Weights of a small image FSQ autoencoder: encoder widths [256, 384, 576, 864].
Rows from block 4 of the encoder, named by matrix and row number. Each number is 500 + 40 x the weight over its row's rms, rounded and kept within 0 to 999. All counts start at 0. Numbers have three digits each. After the name is the row's rms in percent of the matrix's.
# short0: shortcut pointwise conv, stride 2 (encoder.blocks.4.short.0.weight, 576x384x1x1), inputs 64-127
short0.3 098:503487513442461484430518499492469483475480468455471499449488478560523486544492578537486474539429515526575545442475529491476518519539476415448559527481453501454513464480457567459441553498515483
short0.4 100:562514497403577520454541525567518468515434539436525482459437539501432517515446474504451459466531559513541541518544476549537524435520487562616468464601498461507495479503576527422477534514492440
short0.5 107:482461481442464574506477458476502431422506461470477501513441463501543511501498492522487504539512461496541499507501542484454377504529486521415476559501525516501474490489478527510415480429412459
short0.6 102:550570516502457545523583433433504476466493478462431577500528526553535475464548523514519554520481459579443511521485515540531488529503476498561456586545526519523538538492441562550502491444460462
short0.7 104:493430476532554539572465492510587552453527599535504485548487519487448474457455406499445539489467521484553511510517480525455499510638526482477554434492493466529501443581464558504488573453557453
short0.8 110:443599481515574481561433527424463472472544532528500473499456501494515533517547505507504494522471517483533478547489449462539514569488515547553525507450456470487529407535573518508481523552437461
short0.9 094:502428485472557464536540492428522490485447518431548521487501490536546502463502488449464514512498523532531507491566506472548457433458520473508484548628509500456488518466473448508489499493495501
short0.10 097:452516529503454489494529511483550551484492486527505494531486524544514522497464500540477484488529521538468462441438526507523505545506512523472468482554548517525429478451552550604519510515483569
short0.11 097:550472443500563536441542511484508521502493472508557509554497568507527566488516457529484487470492489504469449549487475395444485419549501569547472506450481480490470536447511488475502472466474467
short0.12 095:543488524502515456509554476544479511540560491475508573515515498511400482493490496492462496435480492440519522464502493500480480511525525494592499495508491486495421477526492346462569467544485535
short0.13 096:518462502509563497487470532546467431551491528491492490515562448489568531500451535524574523471490483488617524453459558446512496549578467482501551435497473516509479456550526459496474557455565548
short0.14 102:476476518492534503556543541556534535505493453478460501492477586500481460540452408450493481521547535447511514520442467449527538482508499513540465495511552529498485541469447445467485429520452372
short0.15 101:483545411527480485484529491518451417444547482495512509449531549438491443518457491456499452492572421529424456468542542468507501554510592497518437540504521442495491494457476516550495534510479455
short0.16 106:460495513476487525473514444471462504470474557422496488460462452510524480560547438498493481525538446502487480495528441474556553550554510494511476510500461517445552526505528552537502525497509480
short0.17 099:482551516522378661461501501501513525512488466540301536442481535570587534495592511459513536443564482507483446495460511548497469514527498527470463524527464471536423440507492534525496486473468562
short0.18 100:453553491433539527486495558502466502470487516512539449493530380528544562528427481531564557589508489486469545516468484490552464491477510492447511576490507507511419547506537502478539489543591485
short0.19 097:449456497474482479508524498515509447528550526557516501471437453462551509455419502500445458483476568528583519480530455451611551488509458527489457462515470491535523473473508517460406517500492526
short0.20 095:529441463460556532425485517452530549449533503499507508475477447508496441552519503492474533474456447475463519529548496500454519559512460513503459545486435540481496521446527525520484555598503542
short0.21 097:516504517522500450495498430469506487486513447428461508522559463514526480423549512558517580521494555510494481528532443462520422498472509420492458471497475486467572513559538484493490549493457574
short0.22 099:465516503484543424447528528460509477455500479530571467501498496493505469428526517524505484505517505499484467468467482525429451455583520528528522468545469483498454515534583481447438581540479469
short0.23 097:524525518457521531487448503524487499532504389493456502435574506557546504496540512469492502442499548560480509440428521533541467468496572462479423454468549510508472515441494519481463530512479533
short0.24 103:505476470557555575494510484454450466453530439504505456436541540491477535543479525480501507465513467522512508417523500539476462529534533542488492431447489474567562478531497471458468451462510481
short0.25 105:414508495465503478510518515549522392451532532552505470591540471484555420540472521545501474559494478565508475504514508436453567493539472465363531470519462443551533458507470487512485532499555562
short0.26 101:478469477495526523489442494480563478464519456517474460440526437435438475514509539445498554416502549464489552465345547494528448469457507527502444550520520475510530444436484492456545507474523546
short0.27 098:554519498527472521517460538504567481502491457506523514517556437494532541492510462526461462473554481485506534502559520592566458496429526398526463508463472545511547492468567549464518575472471512
short0.28 092:478459489584490495539489508487467518477531470483478441558488559481438467486517524530496479433550545441530482533442516477401531451585414501548522486498473425508534434534512466485597518520461497
short0.29 095:425521508444507520498449454476473501553446438622509435562511454501478556511433502552442458525455499457494480488551498484571514478459516443430544512454481557554554464452437482478435563500465495
short0.30 098:500464452489491499436509512541491515533518548514441480546515574453491536496434466474505444486470562478487514570540514497503520539507521487561578472509493511486516520521493442499452472489454445
short0.31 100:472516472525474504542514511451480518508456500474495454559504549457492500522590454472474475469423488500498506492482525464513458456531571479506475414455465560469441532536529448428487462444490510
short0.32 096:544431498500537569496545556462448461529512371553463581482516511547469500515529444501489512469518459471483557513548475531441501517537496453576436490558469502495518508530514499507472469581510557
short0.33 099:493517523489453537574557487475500501437480526471429500519450520491532479479501530556460539536477501489530499440479525516431519491477471544457513482489537438455518492509470484502530509463551510
short0.34 100:490545463469439484502583450434508527464505502494528519506539521455456511578515455496479521551508547485481546492526511471541475499483574489457480521524505573506441560493461526566480546556513430
short0.35 101:514540529432456571591428522535496492541524554519480507596548469513488428438534512504407484536470465511480467509486470480528491558445496468484495474445520565540556513505463551591539472474525512
short0.36 105:481463593488524471535543420511538480533532500509455465509478547541527466512482460509464442456500559443459527489535545514504493492494577392465584549512496471416507517514546546524544514476538489
short0.37 093:506477476503476476511520467447480538464434493549516542462523471501418486483488502504471510512500548486514549450431445554480581523514522536479497520464455477549510534470498518548532551603493512
short0.38 100:517558512438517525453492579446468526490581469527447451431532498442512485454529580417573436522498442412449482502534509477493493480479504571546513520491469524499505463489550486483423508570427582
short0.39 102:504497502552452435533514487447464528411504445540511470496486462492447540476513489525489474543512526580499544571541480515504479536512612447505461516480491533450500449469463509491517483465510523
short0.40 098:532496530470459488516518515473499535495458578501518481496536470464525510601504491523447452550527487490574503498427448548510476493471459486490492469473435534466459467449514571461476460517516521
short0.41 096:528413518551443566410486547483495509535426475489479484469570548509490504499429522540537502461526538503476434590512506537474464523521564496538472459489522459551477561506498511461499547528473484
short0.42 101:543520484458514486456501492474454507459533491559539569554472497592475448486500514464486588435469476479443469487510480527461495524582484492560489560448464441497483564431511419446498479451535457
short0.43 102:442533386572422479495507479532555545518547510523482491498497417455470535447487479574512484542430508445492576507546467511536460474533462483448542544475586492484479524492523494490444461528499407
short0.44 106:424434595500486465452531464478475507596488527485481508505490544479542507488579567528497496521524512514519499534489474472483492518483515507503476481492480482505425523564554509538506485498565501
short0.45 100:498470595477472526590442478465518537539532460517409476552488492565535550507516553466577471462507511516546512468542529484475482488554510452469478484424453476463539541469508476491494590482469456
short0.46 091:505467467488514496439547493501519564482506523544565509500403461508496528415522487463476546500540462556527481455530457487508503439507482410518466549551559484485466511499551462434521452443514516
short0.47 101:456525462574456478426569514490527553529532542530534450511471558477513502505512488402502490405513458480502529499468502485443462483496429507481524488558536466528476448533452505465485481520481564
short0.48 094:437502511551530482473549563486507497528463440487498470477488601560512473482512566494453509474465506521495488568437465493553553489447451577431484416529486513612456463509524509484552488431529549
short0.49 100:506484530470443476487552448518498522495451471442491540385511470490504530455494442491565522501501503509477450547511547463499501496540470425503561471543485480477487508456545529447484472474496464
short0.50 105:496494458574525452511489533465474534476518485492463499497555482489499496478515561443491498560511479469518530453473488474425548559485487426454505500482505545466485461481553490533492512539526435
short0.51 107:549448623491520519514503506463500435449570436518451464576526513552531516499446476509416476525565490509524475537550509547512434613514508513444561456465523441513545507499504532500497570515576552
short0.52 096:523513514466452495511497527507517469453478460468487533527424462501557512469473545545551510533469466503490487516512476523567477531542500490585569495487539481572479591511419484466428494559512410
short0.53 110:444507507578503485519490446531481497565462464484501500415511523597460497488531628500511505525438558529521520438468566473475463454462496541508456472593435523452510527486493455466469566499517538
short0.54 096:506462518512507569531527428498509446538571509487490484512505500482467504523527416528506514555583503476465486519497530444516507483552449508482473468499447576492507458506541479538482487509543466
short0.55 105:526516466575471568422482488478543527481479434464516556541478485514516502510568496448460529564515463545408488474575530449507444521556445548429493457521516503442474510501471493482473481443511458
short0.56 098:522464530596535563519560532495521524507465462545466486512413467532490480448498561493525543454528493567474475531484465429484457491455508465568466523472530532502480530519478536452491454534481513
short0.57 101:497492506470550548532466486398464459555511508564494510471514504496488451444530471467562480539472545508512563489527496459556499514492500520444524421486528530485536517543477569473471448440493517
short0.58 093:560454487521465406542502514440528458435422481552521521583587460504456522508512398505555533484549438489457545505483480478400469556494431527551493442545473561497417481498516488471479508561567481
short0.59 094:569493520462494478426550522500513509536464461484493538504452460503490512501460472564506471482498453472518486478486456549536579449512470558562471483500486475516583525489415460568486557506485495
short0.60 097:454524500531492446484469457565501551574512527490417458562523473455504536491460513487566449525553440476466406562486504518419545569440471495452531483477470519509474558560494487522512472585502445
short0.61 100:490452490469506489474481460486445449454453545460428499504490540540532408544508523510441539515500529534541472425476506496526506458449502497493505456507501530475446543445498554545498445419539615
short0.62 102:494507514487506432502568524519556461514522463541549450529503501502493464490500503556516509512450517475497527536559470476535497468391495520508465526396486448503453479483500506540472514475501458
short0.63 095:503464442456475483472504497523472604456481520480516482515580498545437479512479489535480567515489511567507490459479463449531510447598533494569536491529554498577461500479485496534434457469453399
short0.64 098:437541536485543545554481490512498515520432485458624575462470419555537480476526535437480467476490541458430449515550441452543521435464448498490540450595458463610581485511531475571461457470480486
short0.65 097:503528528450481458511445469449531439473456497432460525528471504451462495469408466494582475498562550509509496535492468547600492430536408489489484503471466472472499515509485491539472500493459482
short0.66 109:437597495545514520460522505546543437515470551555646514514520450537446471501501529492540496510446529505515476594503501458466508546432483543547482445522455510454502444553562507496518502450624517
short0.67 095:465450565516472437471490510548542399463476527517459508475454499518453430432477487544532481501592492440473606557452469526465565493464438573503518505417458505498476497544440546484514553534508454
short0.68 103:534459473484517538487486490476465459523507543486562528472497587505529417528477508498465546473455623524514511607535514536472470517503445455491499519449451517515467494497495446458550513458507615
short0.69 101:483546517470545446498528473459526444459503509491479502508412558462520601501443542480500509485452558557471489482516490529539386492482470480457509564505483443518504486501531526515465480503554504
short0.70 097:458501489545469476517518512549579503528532515522491526558472509507460486511493549542519490483529456471534528487538545473455557539499492505558563427466504491489600451509521482446507417454569494
short0.71 105:481480528453447529545463424451487499579522528520657460482536436449428486519469471485474560422425551408508515486531479491509547487532456534569472472513583451562563455504499503444525496452466512
short0.72 091:527520455541517521450446490424461462465545482470514571544470500501414454463526577533490441527479477448521460603483501499439517509503515471514531469495508548553528478487515478596658493478494486
short0.73 107:552476410542521517539495552533471500531477467464643481475482532418539515512490481549499474423427556485467478500451443472533507502512514492480478535517491560481455473511434498425488507476577459
short0.74 102:490494492567440463463480528555477561500453466491511462471543554528532583532502492426495466520530461472519456536451564496440476444494414550505495536507469499515470465538504568477492489565472503
short0.75 094:403484506461542436465521505471478456490473467543428481542408458538484497524511508523504506482480506513463518536474514475489518498533450452486468540488466497447447585548438494486548533502453537
short0.76 093:489487502514486422473475514442466569474476456486560483528467506498533489599527520497430513469468472475470466541524519440504585539522552456470488502442476549570522444474465527540476499464426439
short0.77 101:429543461513494504516451523518567530430467517502495472511458470522504506500498435519505560436496486542537423539499430548441398476511480492457512438514509483496430494500516478493435478480487545
short0.78 100:544463513452438526484513452491517528476445446595478556537521482481503457457483440511461492470516480497556601485448479503491496448468512488506500569495469563502518507552468503515519513433525501
short0.79 096:454504495584441410512468475539498534525527497511479472559473454493544431479463552540553468538474431502501550547563551494462597556450544481414488496518506501477490517520498505498523545491444494
short0.80 106:549488619436543502565536505482460514522494559441520581447473434562412533484470547464520496433443526589533516530478530480479553501479548505458487530498464464488470552561428551485489429532515508
short0.81 101:456538400514519490500427475493514525486462486476433492438492502505461496484449512452490472487537454504529503586422515476478503563494533376470472536543515475510519565522493556449494457517521447
short0.82 096:472468506499445490517562533469457470518456483494475401497544505500434478500430518512593453431562469475526498543451509485518497501507486477474468489523476468532510473526483454453501532512435524
short0.83 103:484548529462479521502489555438507552419536566523528517466441521422561536516520608478492434451520406509513494594574532520522444585473436575462504513501514484436444524537482552492485449515541497
short0.84 103:508574437538542539563503492515469524456539519458485525455474473472507521458568477503512479504435453511437523464577482493490528477575493395507498526518502605487507593527457499577525477518530473
short0.85 100:570468453464459462502489520503502520437488529447563465543461514517497441447486511544545499469534459472503480500460434494478473461523548413495521570544426464464494546541529478523521551498484541
short0.86 093:440532578499531466527498439477469478488440489478447460492508544463518511542472477590522454508470576492477444522506487548536495527443467525507523534559488472492408485513509484447547543450463535
short0.87 096:456517524571581479438547463484519507470458517522446498490524605486463427440420572520505543496480556541438476488505445497475534543448551508468448490496485448591499439450503470485477498467519607
short0.88 092:473573436476449517452524538502448553518453538498413491501501559484447458523483572513501530552532498533488522544527470501457507449497528499555452530483547520570457576462472442494554467479528450
short0.89 103:538482533502478502511545526445480485468480596427541432503409509475540525433554494506560454510499509507498539489564500550481510512532501537561553484540476455511530552519408531517539539532424480
short0.90 100:446536448521575457654478526536462485524492463470420494483463455496486402559483485439487575475496493518485560378520478468467537502471513488490470482555489503489475489482501511452509501531486504
short0.91 107:519471413556519462471496533533471471498463437500576532525473537538537503510495465507471387563455447421485517458451513468512488514522483541480467482464543560551510560409469466491522503531502554
short0.92 106:499508432512482565517546495436467516498460434520530488454506461500482495548467424458535423514520495498489468531507487548536536560536448475564546458485464595467461491498496538483520483484413519
short0.93 100:471479486493483452568535541503469488560470462480489574549568535484465429590501453512483438462462474404525554538527437565520529545546517493441488478440548554500479517528541529519441517547591578
short0.94 107:535476495473511522501486539528481458532525495490521513510556471478435484469517546501478488427516507529389511523514546559504579502514516452528519460512441594411423476486509506453502524569594475
short0.95 103:520574435477507460468465543527475518507484523491456363526501512512509445481447521508526529592499540569533555477492554527518546520523470503458521517505550501522488556482493498429573508509496527
short0.96 101:440492489487484479451446558476520510463520520443450542509527441439563508522519511480507457436477564518477500465521484465455486495555502555462561423501435452457513528485470457516508514503511613
short0.97 094:469465566493528470476548508485517452454608483498530483525561534449444518545465518566520526510460466504499523477514482465454523491488491534473408521495530509496534464533491538482517397483491424
short0.98 097:482504496514530518477475404532521507408472545520551445545499489452456599505556552537535556544583577491488501508484517473393482520510509538488506493479450523508525496537462485459490516489487525
short0.99 101:538502481440508524507488509489492473523446470415506544454516568491518484412503571460501558481455512569472454477427466557525522411432526580454493469505496533545422510460532526551476564469410535
short0.100 097:501477496517499529522509486541487478498437514470498491568551500466401554485487432519485508456487521492581500494423505527489539513443485534467518508534492484493480486487504471492481481514538460
short0.101 100:411418553449522450490497430503500498461575463490567493505548469522492535602461572478446536513484496490553512449546444494573446591478494470516548504491444528555518528507497490539503476487507465
short0.102 102:433524530513521469510576480533497455455450460587497482516451578440506459496431458519489553519528447528461404469466510495513546541563567457397482562488593455455444466482576561546502486553527460
short0.103 099:404532588414564567445468500595454587606564491497495504533493425489500524486465567465518468484547528462481533514558523509507466465495542514496494470432448413547414439489462514558500483514492519
short0.104 102:485531478497473509491592501446521458462491574566517523530485497497508479437486614507521488453410423547501451461515515455495488479457461433495572514545559454491509516497493455503496560417502492
short0.105 104:510462440513469469535458441464501533544504555453474510497519474544435445460469538467493540467593486498492534464488489504474499510510517527587468511515497570428552544459507572509553508593562515
short0.106 099:468490519435489462496543529465463470527419433500533443482541448514497529511498506544469450518558473521531509508453463454448478455528503560465497466427481454437509470479461438520487495469475502
short0.107 104:444579464517562469530499473509494409492457514525437458492502484429524438396467445539470465510518484434487522529450516433485537531524576501491436549542499518506518526475506537479604492532514525
short0.108 098:502589465530488508477500497516490443431462474545568488509551511477499480463573510492495488474469470446460509465498486523507535549508535470567462491502590561494470493488482516603519472532489486
short0.109 106:496436478522520469505524463478515525442451486584527546471435473469494483499438481505466516541495505504480506470560519450452467449512498504449462500476445480487476513456513477554449654481521550
short0.110 095:426457511559500527528524543540431530461514524511455482572522566459527437461513565507458462528517505513526471501539479491591450499492485477483527460508538486516492492461538493491521493570480452
short0.111 100:466425505473492472457462561501485547513467511582496471540539442470614439474430450409543501549539487455576498511554513454487520521531497499543549481439466505499484436453590525460516479486483483
short0.112 098:498533467486540515531505468518622439476522510539470517487528437509517506497530548508496491543532465521514531509513433475499470471475507506560551503496481434462501434568485514492419517518445541
short0.113 107:521540525461484518442483469533440543473520449540495546532491448417550466491430560505586518488422506474532587463424459482534459539504515518524521522513521496524534446517503492517438503538470455
short0.114 100:491444567563508578484525504483451462577490523533540532458462478465425505531465530516517509454544487400487395407462578524479500553541443520577478503485464489455582563488527457614506476579419558
short0.115 096:522502502479517464484525504479541510511450499526495501552464477500500504510507488517554546478443469517494530474485583548514486424607440501477419478504609499523501448455486524505410484469495536
short0.116 093:512516464538453517468534472525487506535463497508558498516534492464477447473515572433489562463466482548458519470463428459443422514507508519496534488556495525429542535484500535557507543524495546
short0.117 100:476472451458468499468530466496525556547456514537556520452503525505515468462512507479492432549498508478519499456561438491475461500587512448473511484510614463485600506522552515482475478563505489
short0.118 103:455531487530590466479413495486483497472538456498539510531540537480557577562492550455526487475494472490540545458474493518521469542497482440500452529509448498483469476484493521482495464453430525
short0.119 100:462438476508560486494549522460473445638487551527487512556464544490528418504491514575495458524454532508501493514443478456470458489468486557497537547450456448526494507537496510517487522479536517
short0.120 103:524482531500513514463484588475497488456468467596467503522520487534490528546507461489557537497524499547493463550458442501492563468512505553487475511464583496502507504443507560490474432524553487
short0.121 094:536474496501508507568540465479496546485476501518536546514458523521591508476459506547555424466474466462505474559474458461521502527484521590483574455453571490440468501586527475487480550555500479
short0.122 100:517493487548546513477486526595498479567499516519462473511499556503476451422499487436533515536570499447451475537538457494515526529485480558535483520504479499486520446549499456540433463490480467
short0.123 100:486522436558538481467454478497481469533478526522444440503440449496483483591479479515479534422524433537544495537492551519499481461462554499518541444503463494506457607520581474458588518528509382
short0.124 100:465490585439449462525503464482423463482440446445473511501529492481525452519538534499576516503449487493485532465490517503453507444520452486429486490513580549526478512533574463430561498561468549
short0.125 108:508510520391466476529507531515472559516484517491499500554536516456526546555466525502530525513500522515497516505452455486457490443468464466538480550495444503563539503492492517497541483531515511
short0.126 093:519512482514577406567486474504513576441529458506544524509465478520544498487457513562449470567522521457480475486523490437524480523572552474490421538447509463479451465469458504517493512571484557
short0.127 100:496494545516478541487473533529495564509499437482407493469553504445490461525516551547601587527475525480587513548479528508500485434464500522515539523535489536504522534541526522495430447517422580
short0.128 092:519431477466504461480553526488533499488428556508524517543540487548495513536448579509449470528525544540521458538534458422496514452509466479503557544551530463488554503498461499481519503476431431
short0.129 098:503514487491462503499517468436543447579464511545498448550520578441478570478439494459495483476495455480527488587453509507430449513490561499498562641548520494418490497519458490573497471481521452
short0.130 110:521516462481511521506424511540425458530487493465526547524509495468473543609580501485505455424544511457533430500483453487527396477502494561490516573493579482529496504467509472503435523508494559
short0.131 096:510541505504501487526518522533500518497523495466528450540449462471492482545466508479425487554431507461512499417459461444460485517522434532572558549569508509493541466481435519504447476527486545
short0.132 101:476466471486531493485435508458485453456536448501506495526584479517456428497574542474499462464462497486500542515465482509469478597469488501487506499457518515506509510468511521436468507500496542
short0.133 098:506467517451521436529497499502490507441462491508531435487511471513533493475479484516401458513506541489601533527455406541443477516534544487608513468464495468531567467452547519490497495474498472
short0.134 106:494435501530509494522551559527474510577476527498498485514489502494516511450491497485534522469506481423504495498478511482473476450531462503502511509486505523458470479487518546481499487518441522
short0.135 106:488455485540505449432437525496516569475476437530643468550454456560465598544542586464495528470459508531531518509500577537501429573493440450428532430527411566417494454511510460517514489473509550
short0.136 095:445433551471433417456547540453486502446478535557498455531448469480497470447465482510545496463488541505497496484483564464469474520470494458463534480515450534467438414506497566515489446479541522
short0.137 096:554538509516541446468539543480524513481523502475518490468494559585538453487547505479421523428507517483435464573498457502477512517475486505464467490476506522440526552473458491475514461522496439
short0.138 094:444520558516578511426522556514495482545604528488498446496513519525517519473540415513525575461495493529444473497509483510443504481475508523475558476507603435441530482458460453448533530550528517
short0.139 099:503534458533454500472560609418542504518513477504467451618547484476540493497541456477487462494509487500561471513566415459520459483456488502588491523429567490512401496497510577547497496459579445
short0.140 097:459550548484482496466542485447473586444560455544488553565506589610463573526505527500500464479474491481485518503537481485467465520561487482463487560581469519596462469496465508512519400493497511
short0.141 099:441488432569493477491519524512482524511486527560573455512477482527495603504485507464522552505470444544563551441474467456537559563647536507549509501534482597482530481502533534470559533484525561
short0.142 101:533497491464479453501499513490477487469468508461509573507522449424557453470447513447510427544456505477453523495616466473561541501483383431531498407500574587514519493516447442564422482505565520
short0.143 106:431429517470403495478495537447448540538461479515495518505525470598374450431510497468475479418542440524422526446410471489421454513495541568476515459513469474525468517519447463466482471451508489
short0.144 097:519523512515448550518525471464444494469512538479473518542490463516502529554520446507457494486480444466499526478494464452514471520520491538530520463473472507520514516517437480471507442515533492
short0.145 101:487432435500508553505502528439518445560489520544384522475514553527542441511518558428509448483522566519501577512493546487496497540472443519486557506495513537441512471475521513502501495512494489
short0.146 099:453473495504528454543521506489488490503525425517520516519452486423518498569524458517465475470587510452502537467485442462495529513495553487542515465400511479481525537509486513528494525490464498
short0.147 093:581518504505482419402406502567516430535467485495473519516538475496484437499446585446567499473466513407485462488529485522490546515446501552483528419484433511514564540498609479529463521443510605
short0.148 104:489551491524463500519419565471500504513584520485440501541503578445535483470506501501443519429541521525476501519449550503510432525472512450463549501461527506389575534456434514566522481490485461
short0.149 099:503464519511535505489555495482527492451489572476504492488464484484489568473499486513479531496546512545449570565482498464490537515558472459532546480476394504550473526543553447468515449451585468
short0.150 102:552474597464492475522521499512525473668557523469477531541512516504519473531513458521584553454474573548512487538477437550483455502523619482465432584516529487538447531510578488523500522469484507
short0.151 098:409589523495521445520490479525514503542577542481526426522543550492473482513499478400436530472530539466437417486563458523518504501504534472517487496487567498552508474469530498448532522502519539
short0.152 109:479489492459492531467474462446517512529452522506455537524464554483457480465537487512445504510483508439539420532467518529547497453536519440471482516508474511497417513533461501476485492471544538
short0.153 095:478535581497537484430498550464457509503478520513492491555529477492480487484486458498611513536446472536553405469447496517485487412423395537454481472449532485477538536417457470526469502539449467
short0.154 101:508481538430530500510502523536456529549476474438512525454516521551493479524465466462502539473501581473522488462517516500528543486464471462521398499592471531407483498482415474524475537457532508
short0.155 095:449506561498434494481486541522486479556455533509428613516529561436498541548505490511488527508535552493482506425483497511590449486496530529513540443519479533502456546457482450429476498467447538
short0.156 100:530543541561536518488495569454556598498502486475497566466578519532446468561454470465517495487512439543524496525489473502477516536570516489449512558476449509532532443431494534580481470502495510
short0.157 105:497544533467537504518491490490526521414474518498512424488464436479455446511576551529546529538463495508465445500507510540533510466536562554514538484514456502488440547553448498540493491503490503
short0.158 094:498583441492587452446528478485522574543528456498471485457496479505454463488494538494543522443459477503428460508554544499513461530560454500475526435506474455391527497556460499503514459552494548
short0.159 092:504395548509418498490467480487448548525460474510557492507450544508536472528543458544475508562582567521469495420489472503463505511554453471505538519494488538560521498509518548532443522457522571
short0.160 102:478457544521427500435444558487464512473516447518455505659537522496474518495535490495427464549495490523486468466543463570502445481475507484547484486530467458454475543504580547495494442482525508
short0.161 099:502549544491457460470567478539390458517498522512492426459526508488464511515504401474545466468447484476561480440491519519481533475475494500539523523560458550461441502529502514446431456420438543
short0.162 095:517491558394431420489488499501541506439498477490492514480493443553530567485452515511517491473495506504459564461534498570536536479518503525544491446435560497496514493466510537601538502448483500
short0.163 102:470501496499463490455507535528462514513505443530453524540519481477499486596492387552525482481440494467476483531533539472508507562517551565504482521452498484539501473459443447533512425504517545
short0.164 103:505519460527521526515564468533561518524415441518461464578547463475534518546551522520581465520503466494474486548566468501525502492494509516534515555441427541574490521507514498568479550471454526
short0.165 095:528544484470458526487533525511486443512484467471535483429527523519477466520562485514495525486446515532479466478520481516469460498484532514500509623525490489552509524471424545544456532525483508
short0.166 103:563531451481542488422513536453472537515394518534460474535455554565505586522400596432503490516526509455509488505442494483489557466440540504504511519501530554444439474499503505549491457470464542
short0.167 096:519496591483580547508465463458500515611459483529499574529406497493479427547484541549590515460489480579569511520520513461473580433519555509550509460514475494550488507556490485477555534547437481
short0.168 096:485485521481471517450523497487462448430442509490517475540605466474489495500408477540527462461579461457440497477540490583515554493501490493476486431546527565465462458517441493453455500497472539
short0.169 100:548470531503523467516468488485528518506521485449473528515491540471477447513543475597542468483443496575575523542541580445486472482617506515458527433527484447464446577561473456546460446552499509
short0.170 110:522532510519580439476538512392513458612478499475509534477488511500491463584505523471497469544489487529513539528501520469548490506506597518488530526526508518444508505525547560517470441493508474
short0.171 101:539520482485439452454524488516456522540466520502547504486482452495520528401497480479471529406489454540568487504508476571542465482513453501448475535486537450487410437512474530466480505498465520
short0.172 093:521428508488484433464456485490468478465502453521426548454496496504499588526451561449513477467511521467516527530526460525456566451428536416496486579532527481513464517557526542486472546530462452
short0.173 098:471457477482474480507492538475515514489459518523515530521501492463467466451469455520478461432493565466465434477547501490500498529487507515473575466585537513500477496483470479475586536484466494
short0.174 105:448436563518524566485443517501496459456476486475579493468496501448409468487478423442465564468544602501482423525512492523547545477531587538422520465478455534500520485474452586479506479498516471
short0.175 099:541573465421504473480546526531546543553510441495496425525538432469486427482483530521462482499492533472522518481479504512503483541526429461450445527499504468523460471492496523530452516496509495
short0.176 101:492448520472499470510503450532490499454451490478480484472531469510519511512413473504446448483548485518477512482477517482560499506450532478530525547479544522529445483483538489552577537458525491
short0.177 093:526475462481517467621467436474459460530574486524506511448494540452436516494428539462566483492445501518504479522449476486471490468586384473419486564503531523450487509470459484475499499434462515
short0.178 102:471436485484502465487423470513499469515538478462500570475508518494512518516473475501501448509520502510531474563425527482481609468517510491504498508494498467532498475542469508483475529467516492
short0.179 100:443438567536463474524508455525467519562469528436449578490473461510519473534404513554479490487537536476506468489601475454522547435500542544462528533477605529531488506558418505484516517577504449
short0.180 100:474494455486525497432493475512542535505486530491502511427472523476519478509489472528511541510505492397493450537497443509603510499498525490517485523473511458518546512471457437436508556525490463
short0.181 097:458505549494465416462510470543392486563480512572493498460483526481482491451472551487449504476545487502498509521460507503520479521497514538532486482484586469523448514516536506539502524519527525
short0.182 107:496475549491528450506527462520558554479498516515502488522550514520439528502469535612532455462464498505525539463508464496555492528425485482544558524481496489507515523457528504610374483563533473
short0.183 105:491476523544528491525522519482583501479455487533496429489573539476478438552516481473581478508550487466508549489456423470509565456520510480460375556491390479531492510480488513467444599581482438
short0.184 107:519446528480498504537510466501419549506475550472546520599482490504470445453510505485483529514502461592503521503472491480507446511484481493459513450459469532476474473535549469581561495514446534
short0.185 100:454548440554523473583461483490501486541512549482490538515535453521536470439530503528537545578477522487503460500504548477423460491499440482495526560454436461509504537508509548474576433541514533
short0.186 100:509553489521538466492490427505549571468490484530502454504571485498443527484501495549489500503473550492457492434509500514476524465493483524580491473438584553494568526496509461481487540553515549
short0.187 094:521451472515400487471444515512445468507457489464482479517481437428472495479495539542523573467504444502474433465573445470519470498490493519533482492554486501524444490531455527484421497565407497
short0.188 104:471435471518519527512466550458513493504482545503547533467501447478545558524487465415559577472450595550517468446524481486463512525546548489511512602537555555496498537465577461489482538535508523
short0.189 095:472501429528516367467533535522574476559549479484564474522503499471494457503440538469424462431554467539469502494463510562461458489553512550488465494438501498524511496453511482531499478459506462
short0.190 097:484448501385529470565465450421479534552522506525535468538559539470528553518513488530486518501514475452465472507540518484515463480467504477494514531428433474527440522468548507437510545581519427
short0.191 098:511489549500505626478519527491544509511469470427503500491573531483460560463451485511508502571510540555476486551482447449430510527484522580492492486527527481463479540511525473463505514451507484
short0.192 100:470547491472459482387524509543500470478450540476528485479445520474548520479541535522524507486485541512596484530516530543512533477529497500559545472492549469506515489514561405472472501488532570
short0.193 098:499456550487452488510499554513533502508463537551531545555488439557523562552457501431439432451483455458521450451534528502459602396464566443492564585545488506508506450511478465567491473527497493
short0.194 109:532461550546514529479455445481478477527548512488456502525497520498460514542458373562444543438560509486513523523450576461480462563487490557487511484483525509452481547582430510494396538566454479
short0.195 099:556631524505517583425574445464533511534451486472486428522500486445510450475537522500551472511464521479475395578497503421450540413458502536508524416487536570448478515465467451458576510525472516
short0.196 100:435479509451523493485482507521527465418483504507549494515562522569535460508433598476473529419524503473498511485469516498512471497547546423559458493491518490560483511494443500512491492414495503
short0.197 098:570538546484473474550492475558525521504490441525517555530577534514529529480505504500560461506501506510507516536548485495499546477465507479471487596460409510470516491506567493483463477518465566
short0.198 096:432481582460531504594487496472541481493557521492508491505581412482477458439546468445499456575532566435488468465510512503511523514642495484562449551556530497523540526505488511464479542570422432